config.yaml
arch: "vit"
crop_scale_min: 1
qk_norm: false
patch_size: [8, 8]
width: 160
optimizer: "muon"
learning_rate: 0.0047
momentum: 0.95
batch_size: 128
epochs: 31.9
warmup_steps: 1210
Rows from block 6 of a small segmentation model, named by matrix and row number. Rows with one number belong to one neuron. Each number is 128 + 32 x the weight over its row's rms, rounded and kept within 0 to 255. All counts start at 0. Numbers have three digits each. After the name is the row's rms in percent of the matrix's.
After each neuron's rows are labels from the 100 images, of 14976, where the neuron reaches its highest value: "responds to" is what is common among them. Only what is clearly more common there than usual is listed. The data: renderings of 100 made-up gadgets, each built of a few solids, in any pose.
# fc1: MLP up (model.blocks.6.mlp.fc1.weight, 320x160), inputs 0-31
# fc2: MLP down (model.blocks.6.mlp.fc2.weight, 160x320, transposed), outputs 0-31

fc1.201 099:144068150114119151128147139120142168131154118065143150157123093146069096140121063126114094112174
fc2.201 108:121154144137058140174082136110140115102120102136162107083174067152147114124156183134164122107129
responds to: blue

fc1.313 110:111091135135110114111119132083133058138155166126060077117079144072123138133087116123084129114122
fc2.313 120:101188063066112064142176152133115169129122094108154134177177084088215119091164139138126113079201
responds to: yellow

fc1.101 109:168141111068116156119111101052124136132119155183117135138035130125146130128160110114094182141109
fc2.101 102:130130058163115130170155132090114069111123164072117188102119180138093160128142140142152141132137
responds to: has a sphere

fc1.152 106:105120137115150146092142125115066173125089138144151104086178204094140108102136152123108055117128
fc2.152 120:115144147160106103138122114167079124119158136094136141158083118129103153171128146137129182182113
responds to: teal

fc1.67 106:098137120153113153137118123151175149128129174149060088136104146069113133115134160116173077118152
fc2.67 107:122170100088150075155178149103178099192134130167146127174137069124152155098157102147135164097119
responds to: green

fc1.184 095:072131117119081092111165110119146127075133151151103167119112142115158119127115116186139152200090
fc2.184 091:119142151171151096137100119130201160150226118128141082132183158143118143061178167120090093135097
responds to: white

fc1.71 084:116103145137126186117140152109135162239084156114116101169160111127086168154157087112145116119124
fc2.71 080:132146167147114115136127144097122086112150066119124117141097173074107063092135146127108118110087
responds to: black

fc1.150 068:131087137138066138180103137133140122150106079105217103196093147078148150098112094162079179149153
fc2.150 068:083112106132130126179124125148200175157129173157113092107159139170098142221094195170161113141089
responds to: purple

fc1.164 089:125067084109135142118101129097164117123182100121074143104176128089112146207096132143081145170079
fc2.164 102:109088070171154156120162151081115137181129170145137058137063159149156116079125127086107140125143
responds to: black

fc1.158 098:122147119036152144088159135165123131100045086143142130143164147098122119109125141079126162171136
fc2.158 102:115134146158115074125138135089253107128098104116103202095050113131199131096106105119127098116146
responds to: white

fc1.163 086:184113134145171139098135150073146060178144138104128140160076155104098114124112101154122070107133
fc2.163 081:162176142116159123155052172132113112129104143084078103125168083093121091177067122078141102161194
responds to: green

fc1.227 113:160179132167132149158179106138099120136109119147077102136161182109093140128203105068095142125176
fc2.227 129:127151150108076157108104198112167154207132116133139102187089194131156128100192134098124156176156
responds to: has a torus

fc1.166 105:069110104130146089187165068143137104150121063157077149103126157148091109126171075156086113105145
fc2.166 102:113167070114149120152128149124120143103108193137184147164131103120136093090108116097124108079126
responds to: blue

fc1.303 110:151103153159161151093084112035137100154165141061123128163111161164141088163148081126141124145126
fc2.303 121:150167093095137114082157189193103169122149095138135170103195125152155104108113124111092163107150
responds to: purple

fc1.230 094:187054145106116098085162200105087108102093180136160059122125126164198145159195117117123141133101
fc2.230 087:136129116111132116166108185065108146175162102162121119107125143120092140135124116101132156075170
responds to: orange

fc1.5 078:161114057123206091128096140147155146179148118183203147155163155100115167151195114169111123105131
fc2.5 085:179093118123073101103115155132135117118150118153109101113094142134076140193125222085124168113102
responds to: white

fc1.287 101:125151157102161058138163181086129126048170130056106123119090091094085148098140086139094104166151
fc2.287 097:164114130130071157114182110162167125121109087198109123112160146076166100161156108155158141112128
responds to: pink

fc1.40 121:204099150092120106089084090147135107154144149144050127085127162102131108116125110145137058134134
fc2.40 119:161081127128128164099095115164141174167184073119102101145072138146167082081136072136077138140154
responds to: has a torus

fc1.238 112:123112132132175146144130108042159128182107136101100128134108182080084129130131159096118106141111
fc2.238 104:137094121117118187126108129184127083141143151142144154132127114169130169178132111083122147150139
responds to: green

fc1.145 102:064149082114068138153211099067157124156144190118088132135078130084162159158147086115154130125097
fc2.145 105:123156126111103162106169128173140129098117084190142155070185191138182102049139134138091130127152
responds to: red

fc1.255 078:160102131096120121116122140100186117165108124107161143120147109129113137128151143086087092088135
fc2.255 069:166131102173069159125080161134084074051168157098104156129161133163071153139144120162109130095122
responds to: green

fc1.199 084:117101132126122124083115100129153120112059118122131109154113112171101179101139125195169100064119
fc2.199 083:130202117152178069136173116124128092147129158153119163177108133128141099141129094119155166197174
responds to: red

fc1.168 078:139121112168028148151168154182125112105136125156101116103106103146119136098078149147070126131138
fc2.168 071:120196124152074141196130087160132093122091090099116125089134110101083112126157116145081132110074
responds to: blue

fc1.191 087:087126120167088199191137088153139141137146081184147134166131111113095114100173117142123181122193
fc2.191 082:139163101145080124088123117121185120133106139068108109110131070126183118120149008116135143092148
responds to: green

fc1.9 101:104081192175170128147205104171189143105129157086078088107129065123119120124116124150095148146142
fc2.9 113:165167065075056150130141179097112111115117119130143139094214117120132150132136117158172108065090
responds to: green

fc1.301 089:142067137141123136169129131160115150112117110136125126049081072136153142138097179136140116110110
fc2.301 088:148135128106088159167136102124148130101145121140151141080146091094088094086080082080115148156100
responds to: blue

fc1.135 087:141157141177100161135178143153133151160116153127143168121147130211114134116116129104090090204164
fc2.135 088:163152074128157135099106147141136132171141115122107099110143121105045124109092133153175126077145
responds to: purple

fc1.123 096:100110085077107101161122115115090100103087152177142041172126127049150175137154142079165100139110
fc2.123 091:119148073065163098117142118144097147061103169152070150115122171157131159088123133098138131120069
responds to: brown

fc1.114 075:179106197136137193155143132147121130145111092110173152087120132173133170160073209177166143125136
fc2.114 079:154143140133178137107119134145098105117087122063137072111099090110102100122135066096149117146074
responds to: teal

fc1.160 105:084135177145117123064121169151107129120116142142098148129081157130119090132150111097115145119100
fc2.160 110:117093084108099130114110157130102126138157170158118130156099067067065188078147143150182130121140
responds to: has a torus

fc1.218 105:157133077108135050197128100120095158132080154162104128080165158111126074141099106121083184185087
fc2.218 106:128118116178097153142140155092163109126093119095136150125116116149106103160102188139125136162119
responds to: blue

fc1.130 101:130141189136119165127125126093133113081113109148097129059107110177126135116148094161145116141117
fc2.130 101:089155129121156167144095136088120117158149129172118097199112151101138147191145074129109203148160
responds to: has a torus

fc1.297 111:103159153155133196108192166129138188157146098134089116134112165127109051117053099163143096135126
fc2.297 124:129078094116148115104145132130141149150201190090142086131181110153126168152140088181185188115140
responds to: red

fc1.161 114:060151180116091120178121092071106124153118152111115092127129067134166163096139179162097116156120
fc2.161 106:160165108150109135101090162159122105087100113116139231126145174125112056124134170119104125124113
responds to: teal

fc1.217 086:109046080114156116131168106136185116188095115117144202108085089140214118085181105167139077097080
fc2.217 084:067120117133130124102117129092108137101138148127170060145150131107091169131154129150165155095199
responds to: white

fc1.136 087:128112123065061135102117150136136109106099117113170147105124145149154060102062116120199079084178
fc2.136 076:194138119213114097161096101144117115130146146156093051176131177095158123141132120106093097143118
responds to: teal

fc1.306 126:131100154076139142151132132114121137134111155104110119127156167126043105155223136076105140151119
fc2.306 118:089134187142114133118068102101161119126150107153131093154084103144130141095066161160119117114096
responds to: blue

fc1.272 127:136082069159114177075117131162070146148163106079143104100114172181074111145121067095102120159150
fc2.272 124:150095143160160104112087045051142136123137147116107127113172122095131110112115109143127181139109
responds to: teal

fc1.108 084:145095098126113105123191182116114148133083150130140154130082076107093145152141152164110143134089
fc2.108 080:139146156161085208072064150099133096163109122113078116185152141126118131146111098131118136127148
responds to: blue

fc1.317 098:156158116094127141118147126119130119112084116101090092163073115092079085151130120213096155158105
fc2.317 102:134083122145124113156128137170088133173062163121121112090156103088115105102127135122175121119095
responds to: black

fc1.290 097:121133106133177165118146134190103094126073115169107091076123114130208169087118110097105071089209
fc2.290 110:145125122129120152133142087118126094081132112080139155089078142155148097101115147119093098156069
responds to: red

fc1.280 117:124077108099135135107149127106094119123138135167076155076069127192100090165117131120144162111097
fc2.280 112:074112167135142126079143110079167196109163104097109128095120144158112199158092126132131146110138
responds to: metallic; red

fc1.131 102:045135082149084164079157173132179170110107115048142104189074130147183132155136105112147156131162
fc2.131 105:130094111122203152202138124055114154077101122180108142108146112156118143105133053151090107136122
responds to: red

fc1.235 106:176114126122053181155098134103145088111058070127130144080111130075118167116150080173123163129170
fc2.235 115:074127144089155094140151108087217117097146138164144120120143121157143151154151220144107098150116
responds to: teal

fc1.66 104:112132104174135128110163142109128107132172132145157175141084136092131098168176095155092088080151
fc2.66 100:141171172068122144096077077160104137135080151131126081138150164093139130120146176136149096162148
responds to: purple; blue

fc1.85 105:097088136167038098069179144111103102106144139138155113155130118075158139099160118114132104130095
fc2.85 102:086188197125199084095097158121152119123141088135157122107137136141171098097144140161128133143169
responds to: teal

fc1.247 083:077120183133135057194101080135149140153190095079089102109181158139104093144160088146088155083153
fc2.247 085:174128108139069146063116143141118116172127149192172121090137112141177196188122122121168125135105
responds to: blue

fc1.93 114:133090093135112179225108094156136059169142095075150102126094119148077089132167101119131157091065
fc2.93 103:120157120095090126153235169097124165095105154141080153109200132186134179133156149142142167130147
responds to: black

fc1.97 091:109125146088103122220108097145156166069142117144092128154140130153097114139167072182107147105170
fc2.97 098:144135158161058186146156073125113163147168136146128100136077127150111160153172152088120108158159
responds to: blue

fc1.36 082:124138109105068111119121105095125100151175132104083126103140156147104139134187105104070141063171
fc2.36 087:136110100198079092134145104154081153141111131189140133168120107162118102126143169111199114167131
responds to: yellow

fc1.134 093:143132116124113120159087095152181167121116142115122140127094124151151109105112139082125137093088
fc2.134 094:111189114112083102104167158112157085143090087106119151178115129189168117142103127168125143093155
responds to: yellow; orange

fc1.47 097:156127125145115106143147115119134162206150091134102122095099132137152127113126039151138060172151
fc2.47 100:077142157193102142085175124152150146105171116085124139091136115114131130104142125140168067079098
responds to: purple

fc1.45 130:077117133156116202122099129130141119091147079126143083114159063120137141119124165120146116116098
fc2.45 122:084166171129145091160064147130148137146137120155123127090105143231150137136129123192120144152082
responds to: blue

fc1.250 098:124183186094157164118167182146157088090105085151099117165077079168115096112117102112074184132125
fc2.250 101:140141109118167095089059114133122124186122205171196078092155071124099153177154103126188099169100
responds to: has a torus

fc1.133 111:075075110087081089101094156157107158061115141125127096066113081136099099121065114173168165110119
fc2.133 105:158154131174092118148132119124121115117123120095109164081180145103165087096098132094115100110161
responds to: yellow

fc1.94 100:175163147159153140123146069178157122125120098169163148119139125121186082139182124158132098147111
fc2.94 104:194151098092039156165102148069055194093143142127134103144156139108146119152155091127099143110161
responds to: white

fc1.151 105:173136087117079154184158067133109162158139105124113080127066112110134145136146145072120119098107
fc2.151 109:149141128134165130133160158144131128114110108125130126155152145120132105078140102114137114102177
responds to: red

fc1.109 115:085133132124120157161153171179100128121166111079187122125091134082184153138162123176131181107136
fc2.109 102:140135182125083118112066135132095120095067115104067144127162114140097124096094236199084111144084
responds to: green

fc1.7 113:144082138127177093134174120172139159123118180146176183156110084119121113128113116101134111147112
fc2.7 114:145106106162118139075126087105116145145177157157145099138134130118176076146126129106164095148164
responds to: white

fc1.214 104:137138136107160100085124193142109133120110128131168128081076099117126146108182115144079167152107
fc2.214 102:134056125129017157187178097092112160139112147125095161185174171165139130128063113110112163179138
responds to: white

fc1.269 107:134198042157152126136067101128116087094168150126090132186149076111099139131096117170110130176135
fc2.269 102:127109124144122104122122122095180149131157136111149151105096173151130183109187160170123154111173
responds to: red

fc1.176 108:164128135178127135127126175138109054146077103055118183193104162111112184086129102085095147183112
fc2.176 109:062165165130175124160172118142065150130134143133099139113125101162132160156122120142190138089169
responds to: red

fc1.49 091:138082171102159201149063191102141138112163092129157070172145149173176104134127126087114125165165
fc2.49 096:070109137153119116155092065163183150141147135147141132119125145105132120146108134035142157135065
responds to: blue

fc1.92 094:188076165132099102103136075150164148145140170115160148084064180124152174138127121140096134106102
fc2.92 108:096143128179092158083096088144087132147126109112109091201095163126067122114154034117159159165128
responds to: has a torus

fc1.74 105:174121063138079107122148083140066094086179113127092113095140134038117090132126127119084114142161
fc2.74 102:148167127103182117104070183127164155158068090141116119093129103100183156119150094142145126103133
responds to: teal

fc1.204 113:112115138111154215168132138139162164126131116119108135049104126099095107139120085174178087168157
fc2.204 111:127139142092119128094188129139070173123144099148141159082173124145190144087139101100144120170133
responds to: teal

fc1.174 105:112164158191141136106194137100127164163107080079121159140117162142102048104047088143119113095115
fc2.174 110:126137119136067117165173142171110175142199118133158097105156117129108107185125112158168121131135
responds to: red

fc1.73 096:090173125133150121099154161104157146183117111159065088174135119122076060147078087138092122134124
fc2.73 087:156176156118159109170088098125065117137152165133134108142123167091136154080141130098166100089112
responds to: has a torus

fc1.121 097:062141091121182150095136135138165073136128197155111152155124156151139138131097159139125172192103
fc2.121 095:080138089119074183131100085173108079140152130136102131218166097052145054109097089105131075103135
responds to: green

fc1.156 103:109144066108150143104168072109122115120150083115128110121114165161091154146142062110087133096123
fc2.156 110:119149066121131100101078157126162143178143099100177123149115088119132133149153103158112105097131
responds to: purple

fc1.253 105:077125169083117133069084113127083086184115112153225146112071073099122170122094140132123130107131
fc2.253 106:123117138139179143146171103153106145089155107125155107154153149101120160033173077164114074100072
responds to: red

fc1.12 102:207075179122138122062084120062184123159130177138129111091131140130166091135112165114142113147098
fc2.12 097:137102161102149149141136075145158074163107112162113113125098137152117157075128111069151134154196
responds to: orange

fc1.2 109:116137124161159123081081104080132108119094107123149148157165092107168190165142108056104079140133
fc2.2 110:091144216181118154165163164122171133170125149116135130116150110144140082078151078080121112157193
responds to: purple

fc1.239 097:137134126167140119122161159115124138117092139099050135162114144156074109128146132150170131154131
fc2.239 089:140190128132145188091173145168138161136106110113098115153121151069128134113163039096126184154131
responds to: has a torus

fc1.285 115:117105136130158066154173062096125148138153139164145095152149138144173046060105108147103104171115
fc2.285 113:071081136117063130124139210164109134115139157087124143172088150122172108135168180128113100125129
responds to: blue

fc1.50 101:112157115199148097143189152058098138153088118082084143095118121146149068101109095151076185110135
fc2.50 107:086122092141019090153139124109120159120163160120098149158162146129091179141136095120178115104102
responds to: pink

fc1.312 106:137135155123131173102135145091132146159146100129102139193106181108087147135187164113123079101162
fc2.312 110:115131143181170121134112148123139111120134106167110089149120126092184159097144165185090139124119
responds to: blue

fc1.55 092:112141173060148134081101107079072102091108063136154157151176157141096159147081128123077163096114
fc2.55 101:138100146161112148141135093099109126155138155173159157115185116061142129094202092107146089123163
responds to: purple

fc1.282 104:146190086130133110121115120118162052107142094127090056102051079148117108060145104168134140165117
fc2.282 096:176102128135152189129098123164089179241153128140158087132185129095155138132221129057154159130126
responds to: has a torus

fc1.19 104:060074176096088117134139146186140157104163118123136127149112088163108150147140142162092165112078
fc2.19 099:112155077143101119168126176112136127157134200144119135146179145049128115125133110164150158131164
responds to: green

fc1.18 098:105123101108117102119110135148077107106160100099078116118138135089134189101090089094131088139161
fc2.18 096:130146160162187109183153137125146203155158113140175147123131052121078104129134176125118091096095
responds to: yellow

fc1.82 095:120096173129146154109096180042147152179160069112123134134075148205098099153175136171169132172064
fc2.82 100:164107155182142141041206082137151132077139151163083127067134087100113195125131096069138145075202
responds to: orange

fc1.231 107:114098197049164197116079126083113129118120140113053199165126122151124111143108111109086163160155
fc2.231 109:116118097155166115128121204142134149095097127138125062138173135096086144083149133162216085117087
responds to: blue

fc1.268 090:109089148157154070143095110135106129142104079086125149160179139139132117166038095107135093101117
fc2.268 090:090136154114109135114061160132132183135142140106128123114158126161135125135223094103130161090164
responds to: blue